Rows from block 6 of a small image classifier, named by matrix and row number. Rows with one number belong to one neuron. Each number is 128 + 32 x the weight over its row's rms, rounded and kept within 0 to 255. All counts start at 0. Numbers have three digits each.
After each neuron's rows are labels from the 100 images, of 14848, where the neuron reaches its highest value: "strongest on" is what is common among them. Only what is clearly more common there than usual is listed. The data: streak pictures of flow and ridge fields.
# fc1: MLP up (model.blocks.6.mlp.fc1.weight, 512x256), inputs 0-63
# fc2: MLP down (model.blocks.6.mlp.fc2.weight, 256x512, transposed), outputs 0-63

fc1.464:113159141109167128104094154143136101128149144136134139177143089147163135124146167134132098173165090141116118118100130082157083101068088113118148156116097154111180114136082144173122192099103197
fc2.464:137229165119133155091179056141156142110095120136165101134119114108156063045154104097125128175143120152096124117125173142148124145172127149183121092079150126176103164064129127113136048104142115
strongest on: spiral

fc1.230:136125146124150159157139098157188166103098111162096105145113160061138143127075149073084142118152114111142131096103108146195102087149138167121167178179124108106129011114049152148130144148115181
fc2.230:160134107099078124137119117137101123147131123084116113133073100101166064115099163150155111155163144169172108160126111112093072095143118158141150101116088142159172166133140147119121146145128107
strongest on: source

fc1.486:139169152103117144089199135098136101108119121092146151093160129139127135198134171111090084105136163128121113029120109190141145133141062096036124107127128149167114094118099163117144105187128152
fc2.486:132125158098154150170053089112082081135102153197059096162122109111115182108089149188218105149103149133139129120132101112128098152157112111148151111127123148176108138101094153097116108091113121
strongest on: loop

fc1.70:103147094094097182089144122108162152138131128149127112163144178127139158139118127098080066112149119147124112178125152049119125121084179157139113086122094168112146168166101105192126105138123122
fc2.70:143187094172079110118092088037132074090115115145109147124135122081079093059097161108154126159136139107143130153088182125092170138115111153117107172081113154156150086126127133125167154079122128
strongest on: spiral

fc1.304:116126126081132093124168123129156111195108111155100118060059105163074117092113154115155117141147179205113134185108062114063150150133117161088177127115131091045158114159115105121192119113137172
fc2.304:089130142146112179143138141142151211140172140086152153158056090135199169131133113118118124103134159123165132193138134103119067140116158086154146129187113136112159136158181138149128102121103124
strongest on: parallel

fc1.121:075147113146079066146143117121146169122177143070135097130133085094159150133138094094155151029173110146159118133075174135216014120068120100157119137148098185157169141097081164153115081130081098
fc2.121:141110149153131146136194087152148135133167100116089171091146136104134144102113078173109106123043084160096134118087109152166129135178150156064084146140100167127117156146123140095117090086131123
strongest on: waves; pair of whorls

fc1.24:102139130135126112117159148112078162153087175141167117176177115139107153183109150090130180109201131156135146154156106100131134159125150154097123143113131088076130147141158147146117136124127099
fc2.24:133132102108056186167168102128084108160151136144084134164136114136149150109027101144135169197065158140174103158134124092126088122100149161115117131067185103156023163129131179159127142127142116
strongest on: source

fc1.430:067161163151130161113104152113147136102147110102098136139133148115170113104120168092055090125110189092103139163075155090122078130016070134121181152081097157088129156160092076137164116057111147
fc2.430:033146127113103080126138116192089148159160129068160172099083121130160150167120095113160127103176074148077161168112176112125052088151153138121093114090144132139152145126164157202170164127089120
strongest on: pair of whorls

fc1.5:098168205133151113065149161093111097080095139108142124159089177150131128205187176163151101177096194175144157096157104135144123192127122098124134122128113157120037104118101079103169122168192078
fc2.5:119136098110146112128179135129122102145194181117082172132076120137169153147162077195120162146107139107086110135122111116136102157117114089126070059142091082140058109121111142174090130141143082
strongest on: saddle

fc1.123:158125087098093109055157161105126117103096165101172122132145099148114136085118082074134153186052145186125115142087095132126193116138055087169102126121127110139185196189080142173148112124121129
fc2.123:121115170118152130168107180142085156143105117123154144122162127144114060088210131104135143139130126098104136134112179105129109164075176098118047113125140165096112177139133117118114144135125126
strongest on: whorl

fc1.470:072152095129153126124139142076130126060150116154120075093062117098093123078185078097128115151164134115094145103138155149112120095146154108187161115138079141122132126083122130143124097184104135
fc2.470:124140015203048129181145117147143149095149151119107122103097133108113115087089157124101179148123157101181114131107134114131083111090140135132140204130169106074037106103114076112171150147146152
strongest on: whorl

fc1.28:129246106149147124137125092063116132175096121154152129128149155122142148095074122127123106115133090094109169169148086173180142103126071153105118166170135151089135109156110121134158200100130130
fc2.28:160173113127140168146065150094156155165154187121067106156140140183107086173155113117169112091175118129141111164117106147119105087118220123139100144110148072088132127091115124139039151094109116
strongest on: waves

fc1.235:113173177116148096121129132110117149120112104149169121111120126046070107174097119140131139070095116144150130147137106105124116164144164178181114152092148062164134179077111130180098095162110061
fc2.235:135118154134167143199130169119143106117141122144156150133142115066074151139110080127158211177121162118144125094120114151088110128108102129152178132131071146141077196152163129164141162183164153
strongest on: saddle

fc1.246:156146095139129120106106139125148085155091084126130130086092156097183124113126110111122137129105124067155117115100120105144107147144110111135141121122151126080118108166130150082165119181136195
fc2.246:153113101088136113166060142069174147193151121158070108113162117119106117097143098131099163068130143106163184192117127172174158115146089147118116093084106096139120129132109117159153179155146157
strongest on: waves

fc1.13:128112084115126111052149148028100136064119140174128146082138073145204123176104113071134091116176142119113155173115114170115130105142134123106118125154137107141114116149142149173068122163109188
fc2.13:123158169170112143114055150175121116131110100143080086102099057118172132169093150141130092141212152124119171104117097179131144162087049101133106053118116107105079145090187080115201087139116157
strongest on: turbulent

fc1.306:109110077091235181150138100100116086180180185097097132184149105141128150139076125146075115088155062096133144107153122144132090150086177174105140154131124149122161097141083120060133135153089177
fc2.306:107161096068126151078126100101124111147139096122146113158132133162153101092093171125067128166132118152134169119176105158152138061117157161194133107125087129108150179092157148125122060174132093
strongest on: pair of whorls

fc1.73:151132097109168142146090145108208169103109157118147098112099123107087094114104190114159125096139171155182138130125075157132104120082111187140129164101158129078066197155106158182112147095158145
fc2.73:061136124150105102139111119113113154104204127121133119155120115152091044122115137097124172101126148125157122186077154138127125143143079113102169116135180082104195116106121104116143112159159191
strongest on: saddle

fc1.34:135122169090118093120177115129156098185081128063102078091139154153109159148091105106150094174117124135111219176095131121102156173106146153122129068065104080157137169125155074131138180137162100
fc2.34:092137105088133155164102115116073072091123147122115122155114149175100085108097159160157089142184103120122088073144173193166147119112135057128136115104142148102076080125093099074082108133114113
strongest on: spiral

fc1.312:188136113107098111126107102159128135120093106164127107094154129130158116160127195109101133130156096108162130155088128079100091105153097167166151142169149114046137159169154143166084102148101112
fc2.312:167130150159118068158095147087079141119143119073118144108141139183111157118149182132114100098116153109134142156175151118059082124106102158110097088128057153238123155148143132140144087159159173
strongest on: saddle

fc1.88:128230094155111124083152121112133116089103101124135104138045086205114129118097155096107190100161126173150000155156139153131148138087141142149145172171148141120132197063141129109153099162101142
fc2.88:183242159064097143104151147125142157159159166117058105066129118153121112144164122122133140125047153113151093127135130095189115136111174118151090162084105147091171125143209132110152110107174098
strongest on: waves

fc1.300:067115085142158068149139075124104155119108160017074068124130185138045121119143085109185196135123135163117145090135218101081154127075110185139139112128154060057118097116113165103159117146092233
fc2.300:092135108157143131118149113136085163137136164123131145147134139108169152140138177095193120142148134116143116112137141025119149070115125127118124112095113115064123171107059114123154136133121197
strongest on: spiral

fc1.46:084138182127120124113145075133152113084133106068133117127142150094112110175091141110125138092130096164100178153117139093201157104128138133153103159082156142076124135160104137128121094139091178
fc2.46:135150098120175178066122067067182108123122169111163156123134146116161158142153133158135098107081137137128187170182120095117130152134147099186147070158124083103117137129142130090142141183146122
strongest on: fine streaks; loop

fc1.159:104118165154121077141127110112164158070086143126145158139155129146123130100166068109109151139084141152111125120163138144103192069075148138147136141096122145255145128088076125135129121137139201
fc2.159:062125161165054086145090125114135147137102159089147137131148128144181162133088144074122125115153119107134126114078170138092059171167144138168117112166100189097103105090176123175120123100126126
strongest on: whorl

fc1.156:162106101131124162157088178108133135178127115073133088159062104105126166120102157141122111127177094084135090178123117149093115176097138104109164103116150115106178115242072173133123133072144099
fc2.156:173127156100110154045114136142127154097082173105128165094124134106113125136240118153065071107118151104058141127097111123100102161106105119089104152118120081194134117134152112081120133146148079
strongest on: whorl

fc1.245:117109080104167056124212145084104146127073132130142142113126106097110098154148206100133145067136145140121095081128078146126071126155107123128134133121125137155128160172136073142137177084127120
fc2.245:134104166103105128086104137180189090118137153156086194125165148127111141154110161210110094119137087159095112104113156162108156130121131128149132126103136140169153154152144103070105105137108107
strongest on: delta

fc1.27:126154110168109097124131119083119145114106156126196092190101141152069086134154104105121126153125092161153147102147133151175110116126145132110141093142144104135110065101085118173151143173115076
fc2.27:110134062117094152176121152144105106127091081070106102113088121143132159134073099137068138140161169150139163114150164067160135162126174173157154119137131162145089131164137144018150106116099096
strongest on: turbulent

fc1.308:073109085121167144179166115145146154188115117135116087096155114152195105156123122076071100053105113151165138163151138126166097159133103116137144116122139096105117124121169081111190156134154084
fc2.308:141169129116116174093122164118110115101150124069154130127150096155162148114121184131079130152144132204158123128137063099147079060092141146178082147163153104191122167153218186167140064164132122
strongest on: fine streaks; source; pair of whorls

fc1.242:131115172137176076058052154112096149120149154146147099172102160114109152180157176091083142134123197150145137077151077139114140165114140087149066120113141141148134132155141113047134098134191160
fc2.242:158115157136144147154209188120150118106173116128089158160087111106101133049174075106115154139114168075113127109109118146093107186173161181093124132130092180181144102125115170169152117175157164
strongest on: saddle

fc1.208:072094147115085074155135102109078129128075074100150140134137108135141138194131062145159147110096113117166118155084105118130096147075103143107124150138195131142083151176152138099171089148151213
fc2.208:166098110135150108119179123045053132151119078139152178143141092159090150162104114149133105098125109114118110172178118114142157134085119139160046129083089142128078150088088194122146091099116097
strongest on: spiral

fc1.216:133110126149147044155140144157156088157146102149158137103116158121118113091141150055103119152116110131163099096184098181095170104155079151136134159129124110132160168149111159129108148128127130
fc2.216:137120104127150125118118133108154090136125091115135107125144109105136118159110128123141102130178091091202112130187130166089081127126117058175153110144154136119074079100158122213140142180156091
strongest on: loop; spiral

fc1.74:146125086145147125127119111131140108157156125117107132093093127150124152076143134079126088128109142109149134125177124099143124132133170124071152130181138156088104165128138158207174062149125144
fc2.74:073111162174116138105079167095154151114141135200153179124146114090122106216116117098130124130073140096118126120092159144121128079183111130095092085147174116076113144165118132165113135172175149
strongest on: saddle

fc1.364:105148154150117171109134141123104133134115123096141120091135156148156129157209151096209131091110122094166114150110151161179117129151046161171146147126109123101127155126090103069083065121146109
fc2.364:123167119173163154139085158085131150104174133103107137147123107123074120097127074132128082117146082108196064065147084087154163108158122131089140133162169086158146162133136098112128069134146182
strongest on: spiral

fc1.35:140094137098148161106190131079130176131083098112128114122131144141091100114145167101098106141139133133150144113112091161086087097128188153123116119074140143088217133085236155167154061180138147
fc2.35:172198058115099145151148142127145138161113126140144167084097128119154128142110169165116167134144155165045103111146171144117139097067126097098146137134095197066043067150097132076111157178163112
strongest on: whorl

fc1.237:088153177065151123135176131124114117119123112119037112087159138153135124132116163076114162158151122126111145137070131078193169132136086112179107166131100118125181142121095068105128091171091114
fc2.237:085174130079085117123118130079140115142087109083165167165078132180130107151114088062149106178130164150127124142153117094170078129134140156174138090099142092144095121126122104121120098138098153
strongest on: parallel

fc1.326:115140089116150111146194102133118128068065139154156153125092154129110137156098156048135137138128093143118126048109093090159133101101121151140127084105143165162098112154139110170136094112088149
fc2.326:130126130120120123106179139166153149119092136080159055132088163098095137135164114133125120121141102082121150125154116102089165132185097063111154163182108164130146111080163076131134132159119070
strongest on: whorl; loop

fc1.21:099109130139132198103129157132125132125145175118104167088050118098139157127144137084129171183096141085138146117072162143195107148143143174131154170104160103123096188131099161107091159074149127
fc2.21:084110130163148105163123206190114160094100059111136120116118160132102121138133140160106129096103158149106241100097147109080117146113082128158139155151125144108127103156141145107167096057109106
strongest on: waves

fc1.336:127111116139135067073138083183118107106137167137123065154138162068152103152182165109126098147112094131103145146125177127122146126082165132080126157072125128086103173169110140174114127131122188
fc2.336:197188137132088125124128059129074143161106120133152043052154136096105087126095096154118108115104131117121173075137139095156108138139030106171166140095173146131121085173124092126186128123201127
strongest on: waves

fc1.77:072103096147109100134170070135134096132145114107100109085121152141077165111179080122186074121127115122215130138100090091100093103149133136133082129144140175153126168109159113117169162127183060
fc2.77:134122140136115128146064141163153125177080127134156157111155156117157153136198128129128145108166114137163137127080070076089113117121168094083201129107197180141024073083098155134126117165147117
strongest on: whorl; loop

fc1.213:072098119171121132131058136150123117130155141086093087133115169130140135142135094047113163096109148094044086158118129175144105145085121156143080113105139194094111139136080166161160136222088152
fc2.213:110127129101094132126157116118079165111167100156210096141116141111096103173163138124168055120133134098178143077110114191127132096118096117157152147173058135120151120130107110148122114132125100
strongest on: waves

fc1.285:161129167110114107130169142155127124141106145105111097115083142175127148073109143081113109115134125113062097161139067141172076157133190142116138152082081114118123153125130105109129093097106125
fc2.285:100083135145136100138108052061068120104132159192100091162114146136180129129116152143108107156092178204096126102138085104089147130136058156102148123074173138118126154168100176140015163132197132
strongest on: waves

fc1.509:107129116082155088136086095148123114127114056113173124140145090141135132163138076103109143107167147144092132141134119092111163140159179142140123129123170087127119183171174099161070101074100149
fc2.509:190081114127149132113126080092125079145101145151103151087167118134102142130170161186085112077111138099143105068126130148136112151089144110109152186141165119175120117102078133148125143032146080
strongest on: loop

fc1.44:096159160150189170140123106137119146158164106105152135185164150084159157161145135116143134129123167173121177131183131106115131203098142131148134128123175167146074088113143125109171168169095113
fc2.44:133170146151096129134147141110118130087171097102138171133084115225084151092142150175147153132148171145160152138118133167111097115070089107136114125163129158152155070115156146079133169086144119
strongest on: saddle; source

fc1.189:121141174133158115177063166164094163129166116071117054112124144104148099097146096087103158102112133082085065149070161109165119158101083094124101086086131133097089081161120129174101135124128152
fc2.189:145185134103134125074160092189126167133116079186149168156161103088115110126109123146142101135085092120141157120140097151104145141104166106114153131157070163093189129132147095154071151195144113
strongest on: whorl

fc1.478:157132154092112151134080103103165164084132150044102111105135125135132108066125172076145141127120133146058090103136131202131150228137133122158138136153137153102098139160140189099111130093126104
fc2.478:146101142119162106156153102139143128126082102239158039085146135136095098126066120124133143145106131090111119114115180198107071112123130090109170115182137061124122125141162133138115105151122130
strongest on: fine streaks; loop; whorl

fc1.483:152110158117082148109063182105140241092139131028112110108102104147114092232108123137118084236126120131127100116181115115132116105119135145155144124127157128109166121132111126120110174117126087
fc2.483:120113117117134102101160115152095168137112167113137101116104123141162165141160121151109174147156077176160151182106125101173070150095118076138118136109155113167147158202169134168115084119119155
strongest on: parallel

fc1.297:108100150137172100100123146154161086100165150139157087116135115135112124113124136141154160124159089127133148155108131135146135106119132146074135046161165133149193151070186083146115124110130149
fc2.297:123186063099124134098030117107192116159107104134076125091137091114072145071107145156155166130177127119159066134132072161170157070117170175161134162121128106150121098089097140104137170069123125
strongest on: turbulent

fc1.497:125142112151188146172105133186174145111086149082129089088085139138100132155153139066211160119093162120109099126128203209134101100149139133168136107107154139119126089095146058035168077093136145
fc2.497:116128161139106123165124110184136133141161126193155079122090104050077160099102114142132131176084121115195102144144170103136151072139112114177159070117085121160155199078109127098131095112110175
strongest on: spiral

fc1.180:128155138154162117097159094130118116176121117138106056115067132098116132140070109087071102086121086125172081200141147132162109179123088135134146113169119146183138140210134131232112108125082105
fc2.180:188142100165053089118103157135108123102110086169120124147188122131137089089106119160116168149098170126124119137129138103105151138087161107088092120118094189116126151092099115121129105072159137
strongest on: source

fc1.227:126134108147089146174108133152125130166105096126097148135093142153113147172146036102144132127152142098084094105151138125110206108187132096178145150119076092159084122160175179119069155127090095
fc2.227:135124114139177139142119165117108151137159159104143179126174171140150099113165169134171131100137084106176121127110152121117180096161086095129114112089129098114091093110146148141109147149128145
strongest on: spiral

fc1.247:151117027139157128151157155143113113115142176112119133103106140125130117169079123073067094166169137076145064107117090096123097128175136130108134198085126089127161142093131099111142127083155138
fc2.247:126149131098113117141090176071167168126117170190097140136108103121115140112129125133135153105037172093118155097111100157115188084088117169186105150157133090135128158126098164102226169092178117
strongest on: waves

fc1.445:124126111144162102158095167152140097132126131144206054163161115114153108163126116068152157095111122137100105150144120108108118106110138187120126141165098126139112120097159135093115145125121089
fc2.445:090100169106104185112098137094113106129140144084087118132106131102088141140133185121163093108130120127214134136133135195133136151109135107104155096144174074085147116143087143184089127159113206
strongest on: whorl

fc1.479:087163179133147152124110122137128080081121143126166129155094105100107173154118125112100111060129155111170139149145138139111092077133134115150110104142128141160099106099114146129120129171099124
fc2.479:114152066119074138148145102129119096100192170083124153126072168104122139138111160174096140085146178128122152192174196122142074144101097138113152101155104106174125100146169109146163122174129132
strongest on: whorl

fc1.244:162101169136130156122179143136070169152132147074130176115113131182130115130120184109134128104116130133058143168144067139140136134104169112129145124117148063170162126124104154080079105165135178
fc2.244:158107104107146191129166117113183099104080185075115168153100147165139132125140041152186103117155150130141164092068127143104027097103141132136095156112106130070118135154115161147167135145132088
strongest on: spiral; saddle

fc1.48:091141121122147117117127100096113128093102169155100111112120122113109117097113124085030086124110135137120097141106123152114075155119131137143117120102145172136124135106161090164092191152134183
fc2.48:167113102157143114183129108161193130146148124113151151171138113156119154140024177158127086080134117130165135130128129150122104141098077127100115115092147176141154150073145073168154086190148161
strongest on: whorl

fc1.443:082105128130141146152144122119178092193116190105132153085136118143140176136158138109111123084131094096137133177162150082120127123145039157133148120160203115117128154133144064147127152107132140
fc2.443:111138126161202086132131076089107101055178134128199099065154122193146142122136136129121094082088107105073125096131151112130107138109179196129174101160130118125101173131128107122101154107110151
strongest on: delta

fc1.399:138100117120102110133109113071104201095100142079123117104216165130101164070132109087067085160139111128194138154109137123191125151104117127131145125150119130164116106099120136155126153111113127
fc2.399:062131099164087109116121156156125177143113099171105000110116109139166107109130128072115110136175108198140098135113117125113147114144180131123097125106106123130145178170129172119118109135111133
strongest on: fine streaks; waves

fc1.508:160167084103148123100130092108073077148180122127130116124192120143121114191076106086089094151116109152141086135118158126122126067125132093151164099150132079157118120113138155060159158126131165
fc2.508:117117153104165145107132118138115130102114114129137189125096144078081145091101157151112155159101122103069135098117134175167141139196117167130150071137141066082134144171150167088120108174155156
strongest on: saddle

fc1.310:161111152174143155104101122179141120175116133106206126152083112163104096102095126089096072157097107109119126135133165118130165130124138106167134106166116099161151097139106107098178112106082132
fc2.310:179180132128183149141092119145186146103089127086102126152117162081121114157157093112082077137136161119190167147137027101117126079146155127189115171174127168167140162175082084100094103164146086
strongest on: turbulent

fc1.338:130141145155157141157134198139129101193153169129115135103145067162129125146082087101175073116143103162109122141127144138131107138166118105109112064158052128125108184147076104172194146174152141
fc2.338:199164182123109103067083211083137100093177122113075162072141147141120094134157086131187110165136104107133100149121102148117129055131155099126181111151156083184146173123129129090066116141176130
strongest on: turbulent; waves

fc1.279:115128072176111117115122117114136150111115109202116090129138124106134101106150080110139158159137203092096122133103112154151146114130139151123162132128158141006117093130111102136149164182098181
fc2.279:127110050129125103141098136132144063077133126081144126150106115154161145134190147109153120113161101052136153149088121126096102105112151117086122136125090146201105067107161151120149148137115062
strongest on: spiral

fc1.224:127148114119150095067143139141036176187105103141107107137124140145120165109122123100099133082038111096164111159127136148079083123109129145159157151111116145137091127087116153127158122202106122
fc2.224:179075090066112150153132130131120149117131110179110152124163170135094223123121164133178097126129124119100125153144128167086125084133141186154154077107109148112135123119124145166119111100172139
strongest on: waves

fc1.386:118127093127145154129179138160152119129150086150158147101162086100130103115139158137129085121146153190140091141171071133085129163130121197131098223164153156120107172144125120067176103174168099
fc2.386:117107075076118087156164126182151109170178113113113165083149165191079095152172147095117154123188155119121076134160137067111131167155104085081142153172134130158145175095099175118124162157150130
strongest on: turbulent; waves

fc1.355:146033153103159113106110124132117063130179128149149158169159144104190070150095131115081092094092111145114133129139075107104086135152135137118187171119195145096192100096139120135081139177159177
fc2.355:121179074146148151102135123116127147130105152120174126153172152177140133097153130139174130159142109149124121143119118148110177119155084094198099176135104114106123056182117154180085198125165169
strongest on: saddle

fc1.162:100186142145148134096146142157097127082121093096107119133091145146113116136082145128097140073128177116158184134131123116185091151068120098121144095156169099129085183187128140162117192159074040
fc2.162:117160092116105120117066073114065145155114166079138107102097076130176171120093091146121133096113162121120145058116113155079146098114095078089088122146096153140125109151110132127077166138117145
strongest on: spiral

fc1.250:106109124143118102150233105111132131119204114099129153117106148138124167099150101098187161145135178104110153174144170078131121092118157103061156127134162127147112083135135130126130180153139147
fc2.250:078111183163166077143092070137206099123180128193118191127156107109115129184150177157165109151125168111151160139075162141158144094185159134139153128114161126145123091144115130132108122155209132
strongest on: saddle

fc1.187:172132120085113082147117129086113104111119104092149146144116091116132159162101116105181123126102136099123136087115155154120077175085151169111105141159140096092129111073110124104129119190110189
fc2.187:139168080144161137050110127150131110095132110086141183143123115114119139068157099125153142145179136137126135113125121141095083096101150110128122113159099139137124101097116149110149154157098143
strongest on: spiral

fc1.71:161124128185120125074109160128177163111132132158123128163091092127144082080167118060158125083143087133116115058174150144210128090179130165118130136135133083160099154156098078160121109100093151
fc2.71:177102163194120189131169112119110143067132104094059094119153121084154146130072132137132193095117168130104110088136134064158078143122182105075155081170151098148104072124097166135135130074131090
strongest on: turbulent; high contrast

fc1.330:126099146139110157181169178163095127113094117098153116128084115162126109128199148113128134090146160081094112166105129127089103084195153147084123150133140094126136149124186139120143082154166154
fc2.330:153142139137146120111094114117045107092156115169198078103113115139133161116105129142142162141092193199133139176146120121048122123123158132090124089106166104098157094125145104160077210130161154
strongest on: waves

fc1.419:150083175096103140110217141155191130004094162123103087111101133093103141097095168084183102141117139074174106140173123198140115171145166128170177111107148092136127175118154121138094117152148143
fc2.419:145134159131133137141135117149185133134142141112151036041141105136152102160146112082057101127131158122146076116197143128152072074149106121107180111119101136168181174169113108063134145122124100
strongest on: turbulent

fc1.62:155155136146144082159133115119118173112150134102105133143128126122095156150117108081127117070137142184180153161097139163173178152113093122177173149119022102158133135145147146069111133142104124
fc2.62:157165152171159133153082058044095082121069146196085119148141145124116106186134130093159114138072084140147142165071140136124166092158156117123190142134168123104161157107125142151110117141062074
strongest on: pair of whorls

fc1.94:134160184097141133098144120176048053138144121101116132091088113153060080125074124098069106091094171131170145138115107100156152133154140139138131143123135154152158114115097136188122127152137135
fc2.94:116062110104114114143087123136072110156117182123102181144121114134131101089187136101102107155104149141113113168162124151131102126079117149132141082182108171114121109153139084102130120068184157
strongest on: source; fine streaks

fc1.393:127172172166137145154097130077126148156119199134157167117138109116141131119170142096115142138059097200094126080081139122138134129095154110179095097096080098139109129154137135197162101160085094
fc2.393:137118099073147152127107147083124118093112157104177156076088168098083133121174103148179128112165101114168143139085125193114151138165118133097130151171099077100103117102112121133097106118110146
strongest on: turbulent; waves

fc1.206:158142158150146114070183116137102124131094163160097148148105072120116093211149109129081128137111113103104122154134071145125087118145070163151163130112148096151133120115153146162125128104101142
fc2.206:104115084103055147120093142105096171106130076151112062109090050130127116076156234134148156117203118120143157135140137106080143115110138163074127120148084147089144100122119154095105100127153099
strongest on: turbulent

fc1.136:108130106171131063155113171144128135130169121103111052172161119119149085152119144108138086113114183156157157107129137137132102088089150094161154154156116132083139170104171172113134168115179140
fc2.136:132107139134162072148141138194130098143118063104097155151115111174146176149146142161116071173119115128145150114144161158133154145157153140104111132122187055149113120130086104048133128170179139
strongest on: whorl